From a checkpoint of a small sound classifier.
Model: arch gmlp, norm rmsnorm, layers 8.
Training: muon at rate 0.011, 7700 steps, batches of 192, held-out accuracy 92%.
Rows from block 5, named by matrix and row number. Rows with one number belong to one neuron. Each number is 200 + 20 x the weight over its row's rms, rounded and kept within 0 to 999. All counts start at 0. After the name is the row's rms in percent of the matrix's.
# u: gMLP up (value half) (model.blocks.5.mixer.u.weight, 768x384), inputs 0-191
# v: gMLP up (gate half) (model.blocks.5.mixer.v.weight, 768x384), inputs 0-191
# out: gMLP down (model.blocks.5.mixer.out.weight, 384x768, transposed), outputs 0-191
u.360,121,225,176,211,206,195,199,234,222,192,209,207,217,203,175,226,219,221,182,218,221,223,199,174,220,197,201,212,220,228,186,197,207,214,238,179,190,206,187,188,194,210,222,218,210,227,176,203,184,245,163,211,161,183,203,225,197,210,204,211,209,220,178,205,205,228,210,217,222,173,209,210,206,191,154,196,198,192,209,206,215,206,220,223,207,236,219,187,211,203,207,223,238,180,142,181,212,190,199,175,132,203,217,183,198,211,190,204,166,164,201,158,216,187,241,187,210,207,201,207,173,220,210,214,197,213,205,175,187,213,195,207,183,184,205,216,227,208,195,194,191,187,196,208,198,208,192,232,213,208,208,204,196,224,235,208,191,187,198,219,197,198,196,173,152,204,235,200,203,233,178,204,184,210,205,225,216,232,191,259,174,187,229,211,190,211,166,228,200,222,204,209,189
u.361,084,215,204,219,219,206,216,217,191,214,213,201,221,222,202,185,230,218,193,185,201,205,198,234,177,215,215,190,227,212,175,211,193,203,219,217,221,194,206,190,200,189,172,204,159,189,204,182,159,208,205,176,192,197,193,191,227,196,202,211,192,212,216,204,195,214,204,211,182,193,207,200,201,188,193,180,209,183,206,192,195,210,168,187,183,231,195,215,197,167,208,223,173,216,212,206,193,197,170,192,177,170,191,204,218,177,205,223,200,155,202,198,184,178,235,216,200,180,216,161,219,183,169,199,188,229,209,192,208,217,191,182,184,157,195,227,164,167,202,200,189,234,174,198,159,235,217,174,216,178,197,199,197,211,209,188,192,162,244,192,209,235,230,189,187,212,193,178,165,211,186,158,190,182,227,208,210,195,201,195,218,210,189,211,210,219,201,183,186,174,197,192,203
u.362,052,201,236,195,188,216,210,226,182,183,207,202,208,182,217,206,230,219,220,185,233,199,216,208,201,212,226,208,167,208,198,204,194,183,183,227,176,183,193,191,188,159,218,216,172,219,192,173,211,199,187,220,179,210,185,219,175,179,178,174,227,194,195,224,223,187,197,214,231,216,147,184,215,194,214,170,213,194,189,165,203,163,205,207,167,186,223,186,196,215,182,191,205,204,208,195,194,216,216,208,190,181,168,227,214,223,180,184,196,189,197,202,216,196,186,187,204,197,193,207,201,201,251,193,218,226,204,222,188,224,200,210,225,175,199,256,201,217,223,170,186,198,175,229,228,174,216,202,170,156,194,204,190,193,208,216,217,183,225,216,238,151,211,170,169,206,200,234,166,170,199,214,208,191,167,207,192,220,174,196,211,226,240,216,174,169,186,161,198,211,212,212,199
u.363,126,242,224,166,220,193,186,234,183,200,210,221,213,203,226,225,209,201,198,213,168,198,201,230,206,192,226,222,221,210,181,211,211,212,228,209,179,216,185,201,206,218,216,212,148,179,220,202,219,199,230,199,195,182,201,139,214,190,234,193,194,210,171,213,190,170,181,216,219,153,197,193,234,198,250,179,183,205,160,211,198,186,182,198,245,193,228,197,215,211,187,202,198,194,202,244,220,191,184,167,196,173,194,189,159,181,186,211,187,183,171,210,187,198,172,218,202,201,202,202,209,204,243,176,218,203,187,225,229,220,181,167,225,197,221,176,219,204,183,206,193,216,195,180,187,227,215,234,209,186,177,206,251,240,230,182,185,193,206,199,215,208,197,195,203,214,217,184,164,208,179,237,201,201,200,154,191,184,160,184,220,195,217,184,182,192,187,182,214,205,176,189,217
u.364,118,162,238,219,199,193,204,198,164,187,183,210,188,200,200,186,216,191,181,212,210,209,192,186,208,207,187,213,203,196,160,206,179,187,184,235,204,175,185,211,180,194,203,190,213,217,189,238,185,182,161,187,231,200,217,207,169,186,177,235,209,226,184,174,211,207,219,164,183,204,192,199,219,184,190,192,186,202,225,173,200,189,233,182,205,196,183,257,200,192,170,204,190,206,173,151,195,198,223,212,195,229,195,169,211,229,207,242,174,237,206,206,193,205,168,209,217,191,173,217,202,176,225,211,219,195,199,187,199,185,208,177,219,221,178,218,222,198,220,144,251,188,224,205,220,223,211,219,213,203,196,191,218,211,190,195,188,208,189,174,239,193,171,222,211,194,203,216,152,208,200,167,233,193,224,221,220,258,198,188,248,203,192,225,213,193,197,175,167,196,204,209,195
u.365,040,177,203,215,194,223,206,242,200,246,235,256,184,221,168,233,180,194,213,185,168,177,189,214,224,186,215,231,212,209,195,180,207,216,237,193,198,188,184,202,194,220,213,195,211,190,231,225,232,221,189,228,215,211,193,173,190,214,194,191,174,198,155,213,186,172,210,200,206,224,206,204,224,216,203,180,171,216,186,173,190,164,211,219,208,203,189,167,151,178,208,187,197,199,211,214,210,215,204,225,207,192,172,199,168,195,191,212,183,241,210,178,207,208,204,195,168,202,221,190,213,179,235,173,200,230,220,213,193,221,195,182,145,226,188,217,190,200,201,180,205,181,187,194,177,184,199,201,192,207,202,180,198,196,230,207,208,202,202,206,191,156,183,212,176,197,215,168,201,192,181,211,234,223,224,175,207,194,207,210,203,194,203,197,203,185,223,186,195,206,189,179,196
u.366,122,179,180,211,173,200,190,183,210,206,215,220,196,203,169,215,190,215,226,171,217,205,190,160,198,215,180,193,202,190,224,197,195,173,185,192,188,189,210,193,214,214,196,179,191,189,182,191,177,195,192,236,195,194,188,185,182,177,191,175,171,210,232,227,168,222,200,197,186,193,185,226,212,219,212,189,176,203,219,204,221,210,200,201,167,197,196,232,217,203,207,192,207,206,204,247,209,203,182,159,208,197,192,208,204,208,217,200,197,208,168,229,166,165,189,216,200,198,174,223,189,213,180,235,210,178,244,227,202,205,247,216,178,197,191,169,182,223,237,240,209,201,198,172,177,199,169,183,199,216,204,196,217,174,196,210,171,176,175,177,209,207,157,203,202,215,183,190,198,196,213,230,214,214,191,173,181,194,205,214,211,204,188,198,207,181,225,223,166,224,232,192,248
u.367,050,175,161,230,209,171,231,198,180,184,210,202,172,208,206,176,230,221,208,182,195,206,182,209,189,219,213,193,200,180,196,189,230,228,172,195,169,169,210,198,205,233,214,231,166,210,214,185,196,209,213,210,203,177,195,195,191,196,175,177,203,195,209,213,187,192,193,197,200,203,193,233,199,216,213,190,193,227,223,207,209,215,220,193,172,204,222,193,211,222,202,212,157,199,209,194,189,176,213,174,223,174,163,172,204,260,187,198,219,220,192,227,194,208,192,180,180,210,193,190,220,219,149,209,196,188,222,207,189,180,201,202,182,225,210,203,215,193,223,201,208,207,179,210,209,181,186,196,208,216,196,198,174,168,208,199,195,187,182,200,175,196,211,163,205,192,138,172,219,190,170,183,160,229,192,207,219,186,179,176,185,203,178,229,205,192,191,198,182,196,214,187,164
u.368,130,177,204,197,183,239,202,218,193,217,177,212,188,182,207,189,195,197,182,157,221,188,182,212,228,225,208,192,183,224,209,199,194,192,186,171,192,190,183,214,222,205,206,188,196,198,207,158,178,228,193,158,223,195,186,243,178,185,139,224,212,212,197,192,188,167,204,171,204,187,202,205,208,216,202,232,199,188,155,199,194,235,198,179,181,234,216,175,200,182,187,220,185,189,211,174,190,190,223,222,214,197,202,198,202,187,245,207,197,189,149,204,209,191,182,174,214,202,177,220,211,168,207,190,195,174,224,195,211,246,184,212,228,221,196,221,194,201,190,207,232,189,189,222,173,201,192,175,204,164,172,222,209,220,224,231,184,220,233,208,197,217,197,192,210,237,204,198,212,213,164,205,211,174,218,170,174,176,208,191,238,215,208,202,215,235,186,194,201,158,203,214,169
u.369,138,207,168,220,204,185,197,202,230,157,201,220,188,202,192,204,186,190,195,231,201,172,178,210,233,222,191,184,184,176,178,204,166,205,181,179,211,260,216,175,205,182,184,204,186,181,216,184,203,168,172,215,205,231,244,192,216,181,218,209,219,162,197,192,208,163,144,198,202,226,228,167,186,183,220,200,202,202,212,211,167,233,181,187,232,186,219,187,203,217,192,216,168,195,266,186,174,220,194,204,203,222,182,185,184,199,198,188,224,213,157,191,226,212,173,210,231,191,231,180,189,191,190,239,152,241,220,227,179,204,203,203,204,211,194,196,199,199,229,192,195,207,234,237,201,179,225,169,184,224,169,216,196,186,204,188,195,205,209,203,227,187,207,225,226,164,201,215,233,208,194,212,217,195,186,180,181,225,188,196,222,196,206,220,191,250,207,145,201,235,202,168,225
u.370,114,201,159,204,180,217,228,155,189,209,209,199,203,165,211,201,198,216,215,221,211,204,179,196,214,215,187,179,159,193,187,201,186,214,169,185,191,236,224,189,185,224,203,160,171,171,187,198,177,197,225,175,166,222,225,254,196,202,184,207,201,218,223,183,217,193,169,182,191,155,202,187,201,178,202,184,227,191,188,174,180,176,192,241,199,195,197,216,222,207,185,199,209,214,220,223,190,184,216,153,212,159,198,221,224,196,213,240,170,182,235,233,241,201,221,190,193,162,182,205,188,224,158,239,215,193,173,189,218,204,246,203,186,207,205,218,204,168,223,203,190,221,213,201,165,193,186,193,212,219,160,175,194,194,213,204,185,214,224,207,199,185,198,187,214,204,231,165,182,177,186,186,219,207,248,232,163,184,195,193,204,209,188,223,229,178,190,212,213,197,204,218,196
u.371,106,213,197,200,206,204,169,186,215,214,156,180,154,212,215,201,215,190,219,214,163,211,214,181,215,202,188,126,204,212,227,234,207,156,192,182,202,174,175,147,153,166,235,175,204,228,179,202,185,219,193,192,202,175,209,184,196,213,227,216,209,221,197,194,232,202,204,194,217,184,180,221,199,157,200,180,188,215,231,234,207,197,180,219,197,214,187,216,190,207,166,203,187,151,191,186,168,210,180,183,189,198,195,200,190,200,246,224,193,189,214,192,179,179,194,193,212,189,177,213,199,213,196,216,176,191,199,184,186,200,203,217,164,186,180,190,166,206,182,198,187,218,203,176,188,212,198,195,159,203,231,202,184,198,202,209,186,185,190,204,217,181,220,202,227,187,212,224,160,210,232,186,213,198,201,203,236,236,236,197,166,181,208,184,228,219,175,185,197,179,225,216,181
v.360,126,215,203,192,193,205,189,208,205,201,206,185,187,230,197,209,187,189,170,223,227,164,182,189,200,203,206,154,196,207,226,186,195,199,221,166,211,181,182,196,184,223,212,177,226,212,213,209,200,220,194,172,209,209,235,228,196,192,193,192,221,207,196,222,153,202,176,194,191,169,232,219,172,189,214,203,185,242,206,200,208,150,218,211,198,171,179,216,199,185,168,235,219,161,188,247,192,194,223,186,189,207,223,175,204,238,220,176,165,195,207,239,190,212,200,168,177,182,201,184,217,211,196,219,206,206,217,233,182,200,212,238,189,160,169,183,224,227,201,194,210,234,183,225,175,214,196,218,191,210,232,226,244,203,193,202,200,195,179,201,205,220,206,167,186,163,213,200,181,210,226,230,209,221,215,178,212,219,223,211,226,202,194,215,216,210,211,230,197,170,201,176,157
v.361,079,156,204,190,179,215,204,193,208,210,186,233,235,202,205,197,176,167,186,149,211,189,209,230,240,211,201,218,187,193,217,198,224,192,179,222,203,222,198,166,257,203,208,189,212,227,203,184,232,205,231,174,199,192,183,207,187,195,183,169,224,220,183,218,207,241,212,213,179,206,212,191,219,195,201,225,204,207,176,195,186,205,180,210,185,172,191,178,169,180,185,200,208,171,226,206,190,192,168,201,204,203,196,223,152,207,204,229,197,169,193,189,198,217,191,208,198,183,176,188,215,204,158,216,213,193,208,204,184,211,214,216,209,218,191,231,181,174,218,224,212,158,214,176,191,176,227,207,186,218,234,188,195,203,221,250,199,222,173,213,196,200,202,185,195,217,225,192,176,214,202,193,179,155,190,182,200,247,210,208,219,220,185,168,197,198,167,183,197,193,197,191,182
v.362,045,181,230,229,209,232,219,178,166,192,189,193,172,184,237,205,171,185,212,166,198,220,190,223,181,180,212,202,209,201,203,192,219,191,206,181,238,206,177,210,157,220,203,223,222,201,205,215,214,221,193,221,162,216,224,235,214,179,179,172,196,201,227,166,176,202,175,132,170,197,212,212,194,199,218,183,194,204,197,190,148,203,193,207,171,211,181,209,176,182,177,173,221,173,184,210,210,197,175,206,199,235,229,237,175,189,220,225,183,195,206,191,204,205,206,185,190,184,252,203,224,222,208,212,215,181,221,219,184,223,200,200,173,163,205,235,224,230,239,173,203,180,239,228,205,212,160,183,220,171,183,182,176,212,173,186,226,220,191,221,195,161,213,183,210,209,202,189,163,200,202,203,207,203,188,174,188,225,224,197,166,213,175,230,187,195,214,186,200,197,214,190,186
v.363,136,239,225,178,229,192,190,241,200,220,215,202,204,191,194,203,215,211,158,250,191,199,196,207,209,231,195,177,205,188,215,196,195,208,178,217,193,173,181,187,214,201,174,198,193,165,187,214,148,196,225,195,184,175,237,185,210,214,191,224,210,194,189,185,201,222,198,222,221,172,195,176,210,196,194,253,176,203,216,179,234,173,175,212,204,218,230,179,183,187,174,227,198,183,197,182,231,192,206,200,234,220,184,185,165,238,197,220,209,200,197,212,212,182,253,216,234,208,194,192,197,185,166,228,219,193,183,178,188,214,232,187,239,230,185,210,222,152,197,190,227,212,221,171,189,177,156,231,190,172,210,204,195,226,171,214,199,192,196,205,218,201,219,212,139,192,207,206,216,173,185,183,190,200,212,216,234,180,209,213,168,208,198,168,228,155,219,230,220,206,190,198,231
v.364,122,180,209,181,193,196,181,196,211,206,228,214,180,224,201,196,197,204,192,211,206,237,173,208,210,214,181,207,217,217,208,261,217,177,203,207,213,221,212,184,172,216,226,171,186,195,204,218,202,199,179,177,186,167,188,205,184,259,206,212,164,211,219,188,233,194,201,181,192,239,211,201,198,214,187,215,189,200,204,233,167,211,233,210,249,184,202,210,196,179,172,218,183,207,172,226,225,225,180,193,198,222,176,193,189,197,181,205,220,196,192,157,202,211,176,174,222,191,172,196,202,202,170,230,192,212,206,208,177,197,191,185,187,191,189,216,208,188,174,182,207,220,211,196,191,162,223,195,204,254,201,215,229,160,204,179,197,197,177,193,249,171,176,184,177,160,187,201,194,192,215,226,218,221,176,207,190,213,228,195,200,232,165,226,181,195,197,189,198,194,193,204,206
v.365,025,233,222,179,183,189,210,213,209,222,214,158,170,205,176,170,218,163,250,194,206,174,204,156,195,193,210,183,227,216,231,175,208,203,192,214,198,185,191,182,181,188,186,212,218,204,206,203,220,212,196,201,196,178,226,177,222,193,211,178,196,186,167,198,228,211,161,247,200,206,128,167,199,221,231,208,162,180,200,213,195,172,201,174,202,224,238,197,209,192,161,213,210,215,191,189,192,199,170,179,205,188,226,191,193,167,197,185,206,248,196,216,217,226,205,199,234,196,228,199,199,202,223,180,196,189,182,190,153,191,228,235,191,182,193,227,220,238,209,204,198,203,206,169,201,200,186,181,201,193,197,198,207,217,199,181,179,189,194,192,165,237,200,215,189,178,222,165,198,172,216,235,228,220,236,244,173,194,207,203,203,190,152,204,190,186,201,231,218,216,213,177,197
v.366,121,165,255,195,232,238,183,195,212,201,173,208,215,244,179,175,186,199,194,181,204,182,180,236,197,226,205,190,221,216,215,200,162,190,209,223,240,200,187,164,229,201,198,228,142,214,185,197,217,198,186,199,222,173,221,213,216,214,198,196,188,207,220,200,244,184,216,209,251,196,238,179,205,190,219,182,187,243,224,206,262,205,193,163,192,211,210,178,181,195,222,238,204,202,179,177,207,192,220,237,209,201,179,185,193,163,173,221,155,151,231,200,201,188,188,187,217,200,182,179,201,221,206,196,193,172,215,200,185,192,205,196,186,183,216,219,188,212,219,221,245,178,206,192,223,180,209,192,191,211,185,216,220,201,181,195,190,205,197,207,188,217,182,231,231,185,170,243,224,208,169,205,229,206,228,204,193,204,205,219,206,225,244,164,204,199,165,217,188,208,165,215,200
v.367,038,173,199,200,214,155,193,212,195,237,170,192,179,166,179,213,182,183,211,215,230,268,159,204,201,183,227,224,173,207,210,207,215,223,206,221,222,216,177,185,225,197,137,178,193,210,199,162,205,201,200,209,199,198,212,184,188,204,219,209,232,201,208,174,216,170,202,170,205,194,205,180,206,214,198,190,218,195,176,168,196,203,187,214,185,173,194,236,185,178,218,200,188,173,166,175,185,184,182,172,197,215,201,224,221,171,194,214,219,204,199,187,179,207,226,224,209,209,208,139,180,236,235,179,205,190,207,206,193,207,203,205,234,189,224,232,200,217,206,180,205,190,191,170,233,194,190,179,186,210,196,213,160,228,195,169,178,180,194,187,205,223,196,238,186,197,209,217,226,233,190,167,246,202,220,194,194,242,215,171,201,198,198,207,189,223,196,188,184,166,183,188,210
v.368,126,208,184,216,198,218,229,207,186,210,247,222,210,183,229,200,215,204,193,191,217,148,196,163,193,227,205,175,191,208,183,222,183,224,234,218,168,210,188,181,184,172,179,195,215,208,221,239,202,198,212,162,226,227,184,229,159,178,211,189,199,227,201,201,203,204,192,212,243,204,182,170,187,202,186,210,216,204,211,200,228,220,241,181,200,204,226,202,186,215,200,154,225,205,221,182,196,219,198,204,211,185,176,178,190,198,201,162,192,183,200,182,228,202,181,201,202,216,180,218,224,220,178,183,201,261,225,231,180,192,199,215,189,201,185,179,194,177,179,185,170,223,229,171,187,214,201,215,186,196,184,210,213,224,230,213,213,171,224,202,215,211,175,221,173,162,211,196,224,232,195,219,208,233,200,188,203,233,243,203,184,202,182,209,210,180,180,200,222,188,203,217,217
v.369,140,194,199,193,191,210,223,223,179,167,201,186,155,205,223,193,206,201,209,198,182,208,194,206,215,224,203,183,192,219,187,185,185,197,170,205,208,219,208,215,211,203,178,196,206,195,193,176,169,167,176,180,181,196,174,253,207,189,223,230,202,218,175,222,199,231,168,179,205,216,181,188,177,189,217,204,173,233,229,215,247,181,177,201,228,204,230,210,225,230,253,200,204,189,199,203,171,218,188,175,232,187,187,192,182,173,192,212,205,231,181,166,218,191,191,221,211,184,240,199,181,184,189,258,188,213,235,206,189,216,214,180,227,218,208,210,212,207,214,211,195,199,223,215,185,174,205,148,162,212,205,221,218,202,183,160,187,225,200,210,207,195,181,187,207,184,198,200,228,202,189,235,196,190,208,154,216,195,230,190,204,209,185,215,179,204,216,193,190,209,223,218,187
v.370,116,225,229,175,213,204,185,203,194,171,188,233,207,181,195,175,179,218,173,172,255,180,206,216,231,214,203,185,199,241,159,225,225,198,205,165,216,214,157,184,183,203,229,201,214,203,200,187,213,183,236,210,216,179,201,208,193,198,228,181,219,207,237,204,176,204,168,201,211,162,200,199,212,211,182,220,185,223,195,218,176,174,217,183,187,194,183,219,204,218,197,198,203,170,179,199,223,207,189,197,185,177,164,217,194,218,225,214,255,204,237,208,199,227,215,174,190,235,187,206,202,206,185,229,189,175,226,210,188,218,198,178,192,169,185,207,203,219,187,176,193,187,218,184,164,220,234,182,213,206,216,212,182,156,230,212,207,183,201,167,219,145,233,182,194,209,188,207,233,169,191,187,204,220,210,211,184,222,186,200,216,210,186,179,194,220,170,253,188,180,160,202,250
v.371,113,209,205,207,194,195,208,214,218,191,215,221,168,204,202,181,186,209,189,233,199,190,198,202,208,194,209,186,198,187,178,183,185,219,223,202,208,180,210,216,166,186,192,159,212,198,217,204,214,217,198,160,198,216,192,193,171,244,182,207,193,192,188,231,194,197,182,208,205,180,223,184,228,209,190,219,196,203,186,209,200,181,200,197,173,167,184,206,207,207,178,187,205,196,193,206,187,237,199,212,206,177,211,217,194,230,144,195,179,186,199,205,186,199,199,235,168,209,227,218,194,198,186,169,160,202,222,230,171,223,240,230,191,181,212,221,176,211,214,187,190,189,196,224,188,204,181,215,210,192,234,197,210,137,192,202,194,238,210,201,211,175,175,197,220,195,222,223,218,193,196,164,227,212,194,205,222,196,168,244,194,188,234,222,245,212,210,181,225,196,192,225,210
out.360,110,194,188,178,193,204,202,191,195,192,230,205,253,213,219,207,164,201,226,173,173,216,201,205,184,170,224,194,166,200,193,213,203,216,208,233,198,221,234,198,206,218,168,196,190,185,198,203,184,175,164,196,180,214,209,156,230,221,208,205,233,196,199,193,226,210,193,202,163,171,198,174,179,227,162,202,185,199,225,167,171,207,178,186,242,198,214,242,186,200,188,176,177,218,179,213,197,217,199,210,197,199,176,222,202,192,193,223,193,231,202,201,198,192,186,196,148,209,171,213,196,209,206,199,196,209,208,189,215,164,167,186,186,230,207,227,181,177,192,168,194,208,234,197,207,199,236,188,202,161,191,168,180,205,211,190,203,188,223,202,173,176,195,209,253,181,196,197,198,170,201,214,216,201,201,173,156,208,156,162,182,212,189,206,233,200,194,197,221,167,208,245,192
out.361,087,186,211,183,212,239,190,174,200,198,187,218,208,231,196,211,231,185,219,206,185,191,174,220,177,227,186,195,201,204,223,217,203,208,208,200,187,185,207,220,223,212,245,180,199,169,221,222,196,152,205,223,186,206,174,213,213,219,189,204,208,203,194,203,223,170,202,219,206,201,205,199,241,229,220,210,215,206,190,222,197,146,202,209,231,136,198,198,210,207,199,173,180,181,169,208,237,165,201,187,212,175,228,190,187,188,190,169,208,215,219,199,213,213,195,189,206,212,208,210,147,202,241,198,228,177,185,235,176,174,169,201,203,199,192,204,224,196,211,192,210,195,226,203,211,206,212,207,199,192,201,240,207,186,199,216,229,228,177,183,197,195,200,213,207,210,189,201,186,194,205,203,203,220,192,207,197,230,214,191,202,162,229,228,217,225,232,222,184,200,231,220,219
out.362,061,214,145,190,214,195,231,176,216,185,199,210,209,185,200,177,178,190,178,209,186,178,214,207,176,184,197,165,202,215,207,220,174,204,213,207,208,197,188,211,172,249,189,216,206,205,182,226,219,190,206,180,171,180,239,170,190,199,223,181,213,215,245,169,203,201,264,165,200,215,232,217,186,165,204,217,169,195,230,247,189,199,198,217,197,181,191,235,216,208,164,216,191,192,162,188,188,184,202,172,196,214,212,195,201,168,208,227,192,186,220,188,170,200,194,212,221,198,225,204,181,199,221,208,215,185,207,209,209,177,202,200,173,207,195,132,198,198,188,208,198,222,219,193,167,212,170,219,213,224,190,206,236,217,223,180,209,233,192,225,202,224,194,187,238,217,171,180,211,209,211,210,190,211,254,218,187,191,225,227,179,193,217,191,229,228,210,192,239,200,197,193,200
out.363,126,168,181,178,202,215,182,217,164,173,222,200,201,205,213,179,208,183,214,197,186,191,202,194,195,210,207,200,222,177,190,182,215,206,152,191,186,176,159,191,154,196,223,171,181,184,267,173,208,247,180,219,183,207,181,171,170,189,230,234,177,178,231,193,236,231,203,172,189,189,207,225,189,190,164,191,193,175,240,217,181,221,208,173,177,183,207,198,252,204,193,217,220,206,198,192,201,201,237,210,195,215,193,199,216,197,200,197,197,185,186,184,197,184,228,186,202,180,188,162,205,188,203,197,185,189,197,198,206,199,189,166,225,202,214,231,180,199,205,189,170,218,212,192,228,216,165,223,197,207,211,193,184,197,200,185,222,196,179,209,181,210,170,172,210,208,201,192,199,251,180,195,188,176,185,211,182,218,187,210,226,186,188,218,189,213,205,196,186,169,197,177,181
out.364,117,193,172,208,178,191,193,202,182,171,217,209,208,229,182,210,223,170,191,211,160,213,214,203,192,249,186,202,251,200,219,236,207,203,187,189,240,205,214,220,214,207,193,186,200,176,157,209,183,202,220,159,190,217,189,173,202,181,217,198,205,234,178,224,201,204,201,247,227,164,172,185,201,182,216,197,223,215,175,196,190,181,203,198,218,173,197,192,191,219,204,203,216,156,200,226,197,190,194,184,155,175,196,212,219,209,162,161,188,226,221,176,198,192,223,227,208,195,205,228,179,201,206,218,181,186,203,211,219,214,218,217,195,193,206,220,214,243,165,190,211,208,211,157,164,215,204,163,219,180,199,203,172,194,240,220,182,193,209,207,182,192,219,144,219,173,196,202,208,237,216,186,201,209,199,180,196,221,211,202,169,208,185,174,220,197,225,212,220,206,190,215,202
out.365,045,172,218,216,187,165,187,163,222,174,191,162,175,161,222,184,224,185,166,218,220,209,208,201,204,214,199,196,181,198,212,176,175,184,162,191,221,194,222,204,190,225,175,181,162,224,173,199,235,199,203,193,186,215,213,234,215,197,242,214,238,205,219,200,177,200,205,207,174,164,190,218,201,190,198,227,187,211,225,191,196,175,200,170,175,176,180,212,224,194,171,211,224,204,214,174,196,207,219,178,217,180,225,201,209,194,178,205,210,198,221,221,183,177,216,192,232,196,186,212,195,183,185,227,193,184,194,193,190,208,234,188,223,162,210,200,217,211,187,235,238,186,210,213,206,227,190,207,187,165,201,197,210,207,185,211,198,233,188,184,188,204,206,210,220,221,225,233,203,220,200,193,168,185,218,219,202,195,198,187,181,213,189,173,216,209,181,231,215,197,201,208,236
out.366,114,176,227,226,216,175,211,218,189,208,194,249,160,202,213,191,215,187,196,212,232,240,224,230,203,196,210,188,166,165,199,180,198,199,244,177,214,229,211,188,231,227,199,176,204,204,243,234,201,180,198,208,212,224,206,214,166,202,166,189,188,221,220,176,199,216,209,222,204,192,192,189,181,194,199,183,210,216,168,199,216,207,165,213,228,218,199,174,213,222,177,206,223,184,178,202,219,172,224,172,235,198,195,192,199,209,167,193,187,177,223,220,237,250,184,209,208,199,197,209,218,251,200,192,221,200,186,189,195,217,197,201,165,167,189,227,193,231,207,189,185,165,233,209,185,202,208,237,182,238,191,206,196,209,199,187,228,218,209,230,182,162,215,181,213,175,245,186,180,205,200,198,164,207,199,192,195,207,224,206,202,182,210,189,194,206,223,153,190,218,217,206,206
out.367,057,223,206,185,177,190,237,216,227,187,174,198,214,217,177,225,192,183,179,210,208,212,241,200,193,209,194,178,200,201,146,207,164,204,193,239,213,219,189,216,170,190,178,179,242,217,166,208,202,220,221,198,231,206,234,209,209,180,200,238,185,206,180,207,174,175,188,225,237,214,193,159,224,189,175,196,182,204,176,152,168,176,200,189,199,191,208,208,172,196,209,224,249,229,183,209,218,211,184,209,195,179,232,209,170,198,203,158,210,199,206,208,185,204,181,199,205,165,224,200,173,175,224,183,190,205,208,220,202,233,217,220,224,160,200,181,185,198,140,202,177,219,190,198,183,206,212,196,202,144,223,185,204,237,203,195,230,235,220,195,208,198,212,214,216,152,247,247,227,228,182,209,190,218,207,194,193,190,228,202,222,197,217,180,190,222,203,204,220,199,191,213,237
out.368,123,185,224,226,225,218,231,164,201,171,188,241,225,183,207,179,151,203,167,207,166,186,226,211,199,234,230,207,211,179,239,204,228,207,219,188,205,219,204,198,190,193,233,188,240,192,227,188,224,192,192,207,200,196,220,172,201,196,182,180,193,155,207,191,206,208,202,194,191,172,186,208,194,163,234,200,192,188,173,220,181,202,180,171,225,195,233,188,208,168,203,231,221,225,211,187,201,228,216,192,173,214,173,239,212,207,210,206,165,173,194,221,172,198,187,177,204,220,226,195,165,199,175,184,214,224,196,197,201,189,230,213,199,224,271,180,217,234,216,217,165,209,192,214,191,205,203,198,194,197,216,221,201,170,181,202,195,234,232,196,206,190,194,217,209,215,222,193,183,201,200,203,203,217,184,192,169,209,228,219,250,180,183,208,226,189,224,212,207,216,193,198,185
out.369,117,255,181,212,191,213,204,187,178,196,186,223,192,240,212,221,191,202,206,208,190,158,207,223,213,207,174,211,181,193,204,145,195,204,201,178,218,202,189,262,192,200,214,203,201,186,193,181,212,189,199,211,245,245,201,179,167,200,195,209,184,172,173,197,198,192,196,200,200,187,178,218,205,180,188,189,182,204,200,220,171,178,199,167,169,210,202,210,231,187,231,216,193,191,198,189,183,212,183,188,194,219,185,184,182,205,166,183,186,206,232,198,187,200,188,194,187,180,205,191,189,187,178,155,138,224,195,175,207,175,186,156,201,222,205,190,161,208,197,213,226,188,189,200,202,245,204,173,237,189,195,198,214,245,201,191,208,201,224,200,206,183,234,194,187,233,173,186,209,195,210,201,221,231,199,210,212,200,173,221,201,219,219,191,203,157,180,190,184,222,206,229,219
out.370,115,203,230,172,204,209,196,206,225,199,192,181,186,233,189,203,179,194,213,190,186,226,213,199,180,170,190,231,227,214,236,175,187,218,182,201,198,178,179,225,182,175,187,203,184,165,152,225,178,194,178,191,199,223,230,172,174,203,191,205,191,233,204,191,225,179,212,235,204,197,222,198,228,206,199,201,170,220,197,213,230,186,204,195,186,207,220,189,160,197,227,185,189,175,168,211,180,206,221,201,216,203,235,222,166,200,187,138,201,216,199,199,224,189,193,171,225,218,180,166,196,162,216,180,168,237,192,215,240,176,216,192,212,189,189,197,210,188,206,180,220,197,187,177,187,230,173,210,233,187,174,148,206,259,192,182,231,180,174,178,228,188,220,202,209,199,203,204,178,199,216,218,183,217,197,195,219,183,215,186,182,199,195,194,190,193,233,211,199,215,188,193,148
out.371,109,203,199,186,185,220,204,189,189,217,185,183,204,221,164,224,179,196,198,176,200,159,207,206,183,170,208,202,175,196,212,152,214,210,215,218,187,205,160,164,192,232,197,217,230,162,201,191,181,220,210,182,205,202,195,171,165,198,200,212,244,184,214,182,222,222,222,210,206,218,179,193,220,200,185,185,175,210,200,187,193,156,198,200,202,194,200,217,211,224,196,210,220,189,170,194,188,186,209,185,195,195,175,183,186,221,188,177,208,187,213,201,213,218,215,162,177,211,210,199,175,231,221,182,208,175,216,234,177,193,211,184,210,192,199,224,208,160,200,259,186,171,195,226,175,206,217,189,211,184,174,175,247,188,206,167,214,238,212,188,241,186,194,204,175,187,223,203,227,196,165,192,209,168,217,178,173,166,195,204,200,196,217,272,204,190,204,191,218,202,209,200,186